A small image denoising model, trained from scratch.
Training: 18000 steps, batches of 96.
Rows from block 5, named by matrix and row number. Rows with one number belong to one channel. Each number is 128 + 24 x the weight over its row's rms, rounded and kept within 0 to 255. All counts start at 0. Numbers have three digits each. After the name is the row's rms in percent of the matrix's.
# convs0: first 3x3 conv (model.mid.1.convs.0.weight, 384x384x3x3), inputs 276-281, a 3x3 kernel for each
# convs1: second 3x3 conv (model.mid.1.convs.1.weight, 384x384x3x3, transposed), outputs 276-281, a 3x3 kernel for each
convs0.87 101:175163088147156095142106063137137120133118103149141155129134092159138129141135132134140137117131135108133136162141166152170135142139099139144134084110150107141172
convs0.88 104:142142115131106118167128123134127089121131116144157136147156149141149128150136112122126123136135126127131123157163137163145126161157106084104023135162085097118100
convs0.89 100:066099092097131142114137185136138147122150153088111127124125123126140177123137137140137134127130131106112125103118139123160146130182142083082089077110098092119115
convs0.90 102:110070079133122129147184199113140112112115095152139138159164196162152163125086099143147136141138130134131133104108093142132177140196230118130067134138124116095096
convs0.91 101:151187145144147127123130131139128154145134105166150123154156164138155119136154092130128111136132112131127112119117105107100128138100113096137137128146154143148162
convs0.92 099:128134133118145142109138156123144137136119107179136096164134173164134165168122172131123104132128109131133117129128132113144113131124120149112123140114157168127161
convs0.93 103:091134123101120136087107148115112123132127143149180172153125149143130124124147132129135113126133116131128113189139129143124145104139117124127198074107152150133113
convs0.94 103:153128093145141152082079174107125122122113107162115098170152143110147167116145162122125128129125127138130120116113115106085133147134143095088131161109094172134124
convs0.95 101:214136065235174114153189186124141142087124129115115146123132094119127066136126085128120122136132142135136135080145101119142075117192094085075122139104099135112102
convs0.96 102:147148140151143139159149139056068072104126121138135129084117143074095137095106110127131125126131126122128121108131140096114126128126140151163165141154151131135122
convs0.97 104:117146132122123083124105057152126095122140129127146128090136108122135110095130135107123122120127114109124111128108114117131135139111128137119178154130191129116153
convs0.98 101:193203134147158173095115105096100106131134120125164129155166130123139130156122158109118125131135126123136121103107131149160131121122102143078109164105119104116107
convs0.99 096:133136139129127128130131129141137133132126123118113109125121117111111117101103111021063029072115080029075038138137147131124140121115136122124109122132119094109102
convs0.100 104:139140130141139122137139151154133147141116137220197225137132150135128132109100111124128122131134131142142139137125136137151139123123131118119121111099093171148109
convs0.101 104:117136126129136123116132123145100095116117158079139240150125105160148112156136092128138150132134143128130141135126098136143100132164132154158133137146139123122111
convs0.102 099:152153137110129130098107123124173191097130129119113048102139107087134109109157125105124149100124153105126153149135134125122108131125129139119113152151136156169169
convs0.103 103:121147155123135140141143125078119146119137095146114027122152137088138114089119122136140144124137153116128138147135160106134150118132154113126152118147147128150144
convs0.104 102:094098115084069075105091078104119107111116102160159127129148122138134086110092121106115111119127135134144146105102058124142127100111107100085094139110133121082041
convs0.105 104:063119164101123152119133129141108096139125120101115154146117114135121132135131094130123124120116119127125131126109102121126118112137125085089167103096172107146160
convs0.106 102:124173134098132152120092135139141145130142144100129126093136134106135105110109132128122115126126119120125125112135092108133107101105100126127125167149125118133112
convs0.107 099:110033083112077128090092104168164148133140140112093113154121119164127088107085103140135130138132126117114113063137164157186184090125118085084069089138143099114121
convs0.108 100:087141154093129121066081119107088147091121164113142153130137161133115120094079119117122115126125127119120126097087100100143152105075145108136131109134164132116186
convs0.109 102:107089135114097073093097116116107102102125102144124123163141120152150165154154145139132123128125126120113112195167131155098105121126135120128061127171124104174140
convs0.110 103:119134128056088129140146153082093108125122115154150140115155131064117108072082120129119116132121127125124142147166165073084145090113158114155162103146141141130073
convs0.111 103:174111045176090071118084095120118145091135126158165120110125112141115115140132085124126118126124118116117114112109159105130148128154147037073076106085083150079113
convs0.112 103:159167118149129098151137140133150123099118106122124103136130119128146126137134144130145148137147147116122125120123076122118056136117102116071003153149082133143136
convs0.113 096:147098096115089112121132143124130134115127104113114062092125125100122132133154145098117156092115155109129167102132132096108123138127126128129123142158148129139153
convs0.114 100:140141129150143141142139142177181155126130099054056035142130115125120107146119112104102097114114110112114114165171141150148129138143139124109106142128135150144153
convs0.115 095:132135139130128130131133131140140133130127120111106097127119108121119116105106112054092066090128100046088057145142151136130149122116142123123109122129118084096093
convs0.116 095:144140139144140132143145133143145133131132123112109100132115093124119112110110111084112088109138112062097067153147156146137150127116139124131121121131131068082097
convs0.117 102:130134131122129122109122120174103101108099144066121243144125121167150128184144122140145153142140142140135140144126119146126107164146123162146137149136129148138135
convs0.118 101:108133157055107089072096155133096130139142147139142114155113109120129126100129138148136133139130125126118115083107150072154119110129118100138127085130121128142154
convs0.119 101:148153099103138151056088105119096121116119117127138111110106108113127102136175100126111126118114117124117119086141126083146126091166122137084088159119106132149097
convs0.120 099:125145133125126125128129121120111113116119130112128148143119148162141172151133188206137079202135081210140091114116106114130115138153156153123105162140131153153126
convs0.121 102:132084094110129117113147135069097112142146114183154118153124093141155093131130125122116118125126134133139142108131119128124144151091144124143152119143173119131158
convs0.122 101:133141102130111060125096055108107114102117112135149150123123101115174118151170103118116120130138134133122116137150109141142093128100089126151103116139159089120115
convs0.123 099:154149157133148169102109098110122140083106121135102101152148112163115119123117113132136126133133125123136123173210198129160153117127107100138134097106128104134145
convs0.124 099:134139105142135121150162150132135121138113114142149092150132110156133147124148123143130132135117118131121106137101113100117106116200104124087114141125092116123089
convs0.125 092:109110109106116126115141145166152143151134122150124111108072056137111103133120099136131118118112098097086069118119121129129148140142160151146170126122141161159170
convs0.126 103:132102100118037100127026114110139105104126153108145149072130149090135106112088090131134130126132136122135131153097103156100119124079132125114099135147155097134111
convs0.127 101:120136137129154151124150142166129134130122128024041051133111113147145116154143129132146150145147148140143141154149132141158128140155135140149119130147149112121128
convs0.128 099:125090114153131143128108138122127121108133118140107122188143099168133113129131150134142129138138131136129129160180131182126097159122140117116102084103109085139114
convs0.129 102:093114129159124076187159116099102132116121112141095064136133152121186160122145157138125125143129127152138133117120130141126104172161111169173109150148098101129113
convs0.130 098:138149148129121161112138159095131139120114106151148125121117140111121132099141126120140134121133142110125130153106115131134147085151162122132126120160148133132112
convs0.131 102:081070097072100122117124118097117108148153110194176141160145128143144143137103108121130121118132122120121109128154130145129167213115140082092104133135154130101130
convs0.132 101:147112107123148154104124118110123130121134119121103110147143066158131100141121128136140122131140128149138135163176158168158129136147118151153150096089103101150125
convs0.133 101:184176129168159141126110111112122115130125095111086075143138101129105083113117087108120119128129117122119107128158107136138113097130103092093110127117124121142147
convs0.134 105:085123147057149145069127152144132135141129145160147147121090103107110110101108114137139128126136127115121117135148162105146143140147135085103090150127095138139123
convs0.135 101:074082119081089110074097109109088106166148142216163139173123084171140091145122117128123120123122124130121126118114105117116132132110112101141128089162170057158208
convs0.136 097:097119113122145125106121144155159148138145142157160162168128123132120138140129115117127114124130121132134124113124110121140134105121116133143164131132121145135134
convs0.137 098:196188133156175160107136148098105118095115134104126153134132119148120121152133162122134146110119132105111120112107101116102121116135122106118096140132133099125146
convs0.138 101:077072062080098116086075119118115081114134092130134098125156121107141117090101101137139135125131134111118127122079142101102115078125095115116098140149116102125109
convs0.139 098:140120126143120118135152130177149157121122123119119126132079045163126105131146121152159181107119138095096116094119122120110131116129130160131150113120132141169170
convs0.140 103:149167167147160083150133089126099115111110108112119125120142128137161085124127084131132119138145137132129116125140140136106094164147148139141091140130085114081036
convs1.87 103:124109101107104110113103140147133114171160114147115091105099121116107141141126164130131125131136127129132132134121106133112092106072081142154126134143073126117076
convs1.88 105:132114123122108126140166174134137126122085070119070101119113136111098143110121141108117111115133130108127131147106096111115094107104128148156164140154141130108133
convs1.89 097:130115121169145151147109131133143137153120121161159150117097088122111115082089136128127140133127123143146136133118082171143146171135141116117107153106090153119100
convs1.90 103:109092109090107147116161205142165163122158174088116132090107097117112080129112128130128116126120119129128130128139127135145131121102069141133126121118113130098055
convs1.91 101:156149126143148100118137109124133115101123129118138092130126104142131123145129140136141141134128127128125124131136135127148178120145169127136149099134187146163156
convs1.92 113:117130148127126140117124153119154169120142151123155146145111125138121105153121104132107101137115106133112108124130134110116140107117132145126126144122146132127153
convs1.93 103:105159124104149116111117106094089098099099104147113140113155148094138157101136131132124111121124113115114127102152106100118145149103130087098123083143149138168129
convs1.94 113:087090130076085123084089127157139122169159121174189143134124122148128108149119111124123126129132124125142134136133142163145132167173156172150125182145112161168111
convs1.95 108:135106112068105109108114137114101116072131141084084122125122096123120095123125098126134128134139136119137138148142145136127116128115114159155147165122146128132134
convs1.96 098:118134118099116101105124110071088137107110141141144153111124124112122135097121137105123121111128127115126123161153137151133125124122127101123108125139119128130127
convs1.97 106:133163120114157116136145124106067047123107054156148090169171160137160181113149157130128122126128125126122119130110117132124079148141120118107119132122116115135127
convs1.98 110:103115157100111129064127127146118125174141144132158155100119125138133106122120114127132130138134129137140131181124103192147125166181159125127123175116147185128144
convs1.99 082:111114099125124104122115097136116113139119113168153141158138198120100163160142201000034000027083035000025000122121159108106139129126157119118123110115122106113117
convs1.100 116:130144142113126132073092116134132140121123118132147145145146151122130132089100109118123116120124116117117112108110124140131138129121119154143145142135145126118121
convs1.101 095:165141096175138099164126109126114140112125161114143182160123099158124098156110092113111102119116104112109098108141153107131149121112116141138126148137135160143128
convs1.102 090:139136131113127122125131142143153149143140128129107098119147130113132126123134116122136154114126157128132155159123106158142107150138126133142162113128147126132149
convs1.103 095:124147142110145130125141117124133131143128119128114102102137131097135148120137143114128134107124132105115119162141142156156148154161161120109158093117172121146174
convs1.104 105:144138158166172167144137110124126134104118141105122154152126099140129112134149134121118122113127125104111106149127135125104128158156159118148142136140152177157164
convs1.105 105:116142132125160163153173156115121080111110078092125158137149171138110138133111107142128129125116125140132140106122082114125089167176166110121143136131116171155113
convs1.106 105:129130171089150174093179135156158159136103155084082150129126120125147120124161116140143131136134129125125119099118130099142127154180156128122108131105147166146182
convs1.107 096:135102109145103103142122133126148147111111095135122113128112109130125116129109107131135134130135131133130127158125094152117099128123139138116109131117136113124154
convs1.108 107:074116128080155178102169150080087116089095124119113145099112132110150140112171129124128119120122115113112118102130159117129130156176144106076083094099127146168182
convs1.109 096:141112112140104111147145139157180187156130136107066072073070104106120141109128135113121117115124117111115121128106127117109130105093137109084073115105104138118145
convs1.110 101:088122150086138151142183160142161171091101078124160144124135139055096163115119159127118106121125116124115115101101117101116097109116097157154134109140146102114126
convs1.111 113:103074096065045076059033095079134152093153149125138136116086076143088097132102128122132136131130128118125118132128131105098146091124161143146140135120113113137101
convs1.112 093:145110149163116098157123126151180178110122145124148146103092114119097130126095117120127125131140138128133129153107102150141124133134158166144145141135121105118120
convs1.113 080:127132166118114161110121162125110128140122144141122118126144095133142090125135078144153175136143175150154178160138102156144105138141106162151128149142132163155151
convs1.114 089:130125137113113131135146164136138140122113125124112124153143123151131121145125118138138128156157143149154146100099102083099095112114107152137136144127135120101116
convs1.115 084:112115097127127104123120098126107103138118109170154139149125192112089161165146217020071028054107066000045004110114148103107136130134161121119125112117125106112116
convs1.116 083:119120101135133110125119102128104090140122107167156146131118186112095167173152220044087053067112078008050018112114144104112140138148175124123128114120127107115121
convs1.117 095:161145110176149111166140127160126143127111137125121136171135109169128106164117102120121119120120119125123120099128143128149134137129105155137109158140102158126080
convs1.118 103:091121158074135174089136130043095114091132135125154144144131137130110131114097111148136127128130128125130133083120133135131117140134149132086083109098110118124148
convs1.119 095:166120148165131124083147124131160143174183144118142101147111118190119114155123144146138142138127134137131122134122110131127114111128145118097105164090121199112138
convs1.120 086:163142135160126131149144138133135138121139159090136168125118162144121161138114150175120081175120075172125089122148177114132146109116129162138107179131097173123114
convs1.121 093:126133165134138177103137143142108097160160146159190157112133136155138134151147127123132129120139142117124127169130144150138097104136115113138141121119119150135128
convs1.122 111:102092099131084037121077089134152157110134148140140129125124117128115124127100115120127129116122135119118129124119093122136081133089085139120114126132118123090078
convs1.123 100:138143149129128144112122137189204196145155200116092135122113107140147136133126124113125117116127134117121136136116119141140118125142162100074062163166116159166159
convs1.124 115:094083127087112103125132115119144133102132155137132152105082110115081099119090081142134133140128124135142131110120124122136144138139157131114130130092104146128092
convs1.125 103:128143138139155150131141150108129126120137133121132133170151160158139146162152157169162154156149145142136134087101115108130130120130130167159155152139133131115112
convs1.126 107:151139172129137160129158135154124133111070113094075127138116110143127121116131129119133135127131129125121110114096135090101134121145148105099097140107131179142151
convs1.127 089:173137118187152131197175169176151147159142163122124146130118117134117106180137103113119114117123119104110106130138156119131160152151153147148140134142178138149172
convs1.128 095:166138135156121142127117134115148142115120118121093094101106104128141148117103114102115118116129123126125124149115092153118112100105145122121107146162164117123159
convs1.129 096:185162122180128112154146165117148137108119121124100100124125119138135113137119076122122126129130125119126126115124147124142146097118141100098129121109141163126150
convs1.130 088:104127158145150159201164157112127123086118144074115148081112136100132124164142118120126133111127134115130132152117107153133115160148128142140154101144181044121125
convs1.131 099:160139108137117127103115154083061113116090097133101106135133117154131109151139124126112107125124115127128118114129151132098109109100109107142171117142145127146130
convs1.132 098:169157155136115132106117136145176172136135164132112117147142122149150139117110101105121114119129124118118126140109093139116107113136139123107088153182163128141143
convs1.133 094:103099118112122101111131110171148136123129148119160172151135143140113128139115121096113113108124125109119117166138119151148128129138139181172154160157147110115126
convs1.134 109:145133119110134132089109109074083120062100124106111125149128115136127123115121121120116115124120117116119119112166141101140129087105150111115158146129152145134146
convs1.135 109:138133161134138184079118138117114124138149149120152153117130124164129122145115120146130125131128125131133130130123127174143113147159144106128121100139129129151136
convs1.136 105:138118112140125136141135143114116131128121126118134124112115119133135126120124125140132128140133128143136131142130133162134138169145140037105118102141137128156152
convs1.137 092:092082127072099132075132156167139168159136157107113159111116110108115094118120104122119120127127123139140132138130129138119118117118099118106104140120122151159147
convs1.138 106:147134141149151174115133137124130137153125108144124094116114098108143145089125149126123123121122115118120122131117093144133109124138126103074072135119112151151165
convs1.139 089:134128118156150156136135145106139140126138144143133142154134090170152111140135102173174194126116141131119142133112086149162147148152147166159134153136112153122122
convs1.140 111:112112106121098045123095072149167161152196179182206174117112111107116135103099116116129128118128132121123119124110132124143117118127134152128153149138142129109127